config.toml
model = "image classifier"
dataset = "drawings of small networks of dots and links"
train_examples = 195000
image_size = 32
crop_scale_min = 0.8
horizontal_flip = true
targets = ["dots"]
num_classes = 5
arch = "convformer"
norm = "rmsnorm"
norm_position = "pre"
activation = "gelu"
mlp_ratio = 2
layer_scale_init = 0.1
parallel_block = false
inner_norm = true
patch_size = [2, 2]
depths = [2, 3, 3]
widths = [64, 128, 256]
kernel_size = 7
label_smoothing = 0.05
loss = "binary_cross_entropy"
init = "kaiming_normal"
residual_init = "none"
optimizer = "muon"
muon_scale = "match_rms_adamw"
lr = 0.0048
momentum = 0.95
nesterov = true
orthogonalizer = "newton_schulz_5"
adamw_lr_other_params = 0.0013
grad_clip = 0.5
steps = 30500
batch_size = 128
epochs = 20.0
lr_schedule = "cosine"
final_lr_fraction = 0
warmup_steps = 6100
weight_decay = 0.06
adamw_weight_decay_other_params = 0.05
Rows from block 5, named by matrix and row number. Each number is 128 + 32 x the weight over its row's rms, rounded and kept within 0 to 255. All counts start at 0. Numbers have three digits each. After the name is the row's rms in percent of the matrix's.
# pw2: token mixer project (model.blocks.5.mixer.pw2.weight, 256x512), inputs 256-511
pw2.5 030:158101143070128045115168164163159110127176125178139160066177130122138131120107089097222095113094082132138180074145113189146139121115107114110090120106168110122119089070118124094112063108024150139110137176161192175160115109121142150160170095151132086166136100125154138116132134136011122140094125141112110139141105135156182121131139106107072144113103122143065115141121156042117120116132165174168107179138130112174156165118142123172090149149158092090165119135123132099046190147139153143090114113159165101183114125116186114114090147129087121184123152097115118108131145139181162129144115163199114123141214109156129159115090122116195172157133119099106157162168099047115118120165154163079168126125133103141122134075119130099139180135143139135086152148087119146120142060123189
pw2.6 048:076128042171161000073187114138130126138183129194133110113140132109152135111123181086094116104196112087085098140066134148118097149182074125138094139124130103084155194111065110093114080133130124151100132151160191182060204141126077094132158050178138100113141141129072068125108126080070125081152141066110161130138094168108135114137174098080167118134108148121160130126157137120169094059131150161140106137132141150165142144230135159112105097121125156129106109135107130112168102113134171106116103155108234120103102087132130093141142108091172111186126128123116105143137142168122167156127070076143124103109104136112157129125118123129124158091134099137113056061087159004150100125086139144149143114117111102104107144202162138183136110104160124037074148156101180103165096078137137
pw2.7 058:094121185115177189157075154136140144138098126103181048087155151134184137142085185110145145147117134153140142145143137170120171162153224124122129144042139147079094134070076127065166182143112135113085093140160107187107153160129179138127121128122143173099150102126160120139096108135121125096120138215127129041024206118149077101145072199110156144127159108141164128119128104178193188121152066101097131097108142102089129136092118173162165122105139093108141088126067106064067151138142170100147118118090144148133113218143194183151114091119118132124164093060119037126136083074149159145151171151124123146099099107082131131149095119125109083165128128119119155119118106149101136124156119122122098110121101112127100122152095186122121070121096126134129101119136084123135147085119093
pw2.8 122:177153104099179119111177125124118131127048132160167142143139125125123131117160138123052133127109131117113119114171147071115137172167116130126116124101107102093163168234168127116126066137163158110000159154123205173107150124138147091136073137129127087171101086149144131128143170135111094122129134130150198207195072132114084124096094255113114093127128127061149129129101123000155096135123093194131153185117148151130136137170125163089138127170125146170183119143121170161171126095135115151113119148089117132108123123115151108141108152120121112215152115139131177135136064117149112138139195078120143129135097173055112106113117129121058119227108134169130078102140143044145123112081124097128121154126107137123099140125127217160137115077135114122140054137144188117117161096128106
pw2.9 120:121122160137092118111158131126131140133189135185154125152112139127117127151117135113086102133123123163136148152083134093096086136147059137143000144120056112180110124172114115136142102106085121137074114105181156085075065142118113150145115111133103146147134153080057124127077116123160168201121126084182048062195138131158096129084164133147117104133135136197162139135130127088130099104119157158121107167144145151099127110235132135095147118148174136111179130135122126124139064095111126113103138157186118125194137153152042113165088181126130122131098130135127139101114073167096102103136108139194121142117003110158141164140080123149093104101127151185083131119179145162118096093159137123193129177116138096120148123139143164152139118062108140108086162151137173126143125155111118
pw2.10 093:069126093075101087140077153135123144125135123116113171124132106145089111113099141093212103144050139136098135137082117121107102138141108130133104129083116102084104145163168133117123110157105139133132103145097186078119105192129187111098232130158107136149118083154111168126146146148067145127145124170140214205132117140135158125104161132163155124114125097218090134129128156197212095068136089160129120133123138128138128094025125131152081139131143189142212118153110128168095139071088185137157134065146094146142140115115104109154108142123146146163109132142123103163129175095100123124112164084127123103124175127164135109109109124126138158074121143112141106133165125149131102129144111140149126130140134139128082117139118211107134117195149139135075118134150087145194091123120122
pw2.11 105:159136172153123155169103106132118106129223128116097081137085126132148111103130126108177154135136134105134110083067117145195155171100116133147133136088144073150156071126101118159127126151072151107071114196122161126145048141136078094168094139097114118100138149116114120121119124166098143128112132062113088162071155119173184106156146120101089151119131130096228125140089146203200112097126061179118119086144127129151133141052129110105118152125120140048104111123150143118187127094135089146131135177122113135094122097118174144124066089135110129101137153090120148122134107139090113132132234143137137125129062086131117103108150117101100141122129166121153146118112157062129136159062140128035056100136129112111016119095130204154151125076140147098093084138107103139042138113130154
pw2.12 095:124166224159105084040119146142119155125119129107109165098118131118102094135103126111084124123136144188138220144115141160081114101150122137146115124123144130077173104147085127163127117144109118117174137099150131111066146065140104120102056117146107093176114133102171172112188135119132115084174128110156134130110137111118175119114088140146075137120117156121148128128106099187123136223105150165142136103133136111061130162152121161055081117130119124156106131120127124157109131100151083116115111175071144121157156114129153170150139203134116147038079125114159074117121184117180122161133130171164140108115116141092102131145115134137048136077135074133154148102131105139091099119201126063137062127122102037130133127152122086108153127100130137149076160154116125130135098184117079
pw2.13 073:072158048128138134169117117123118144121080130091138164126132127145131122113121067130140123132128134101138141138064177133119132132132171137115095137157108132164127150195132130106141088140129123107137111116192110167111175078141157147139113114126138133162104146183255125148047118140060107135125143093144127080099129116087195108115147175154113133124176125125089138114110114137067152142148038130073111147127139143166117146083141129148109091129168156076121147130118146087200157212152070133121127095162122127088145107138134122109137149116175132159159131094129169129137107121196159159121136152126123113131159118168109103114133124154150153170122170093098043110130144085080153123055122106188101157134119141150105123125162230118152151055122142184050142142111110150077116158128112
pw2.14 125:091128072195173036186148145130118098129150133162050158070103117142119132105116045149036158122130135089136119094204097151124161141149158124149150128123130137090196255219118144194125117092075088114083172126119099120133116109122141115127178107136130092177137133114027101145088137061104107112124140080115154125212104133137172169188126111107106166107115110137000116131106114103072105162117142138123117067141119113144129143138131139084154128130238113142092117127173143126075140181158160121125129155084156134117114048108104078143116139147125131239099139120124164152136110137133149143111077104145132144127108080081147129126087133130078120144129116076103127125095113107095132135114119115133200087135106116121069129181125175127139126099130115147106081126141095114115114102137083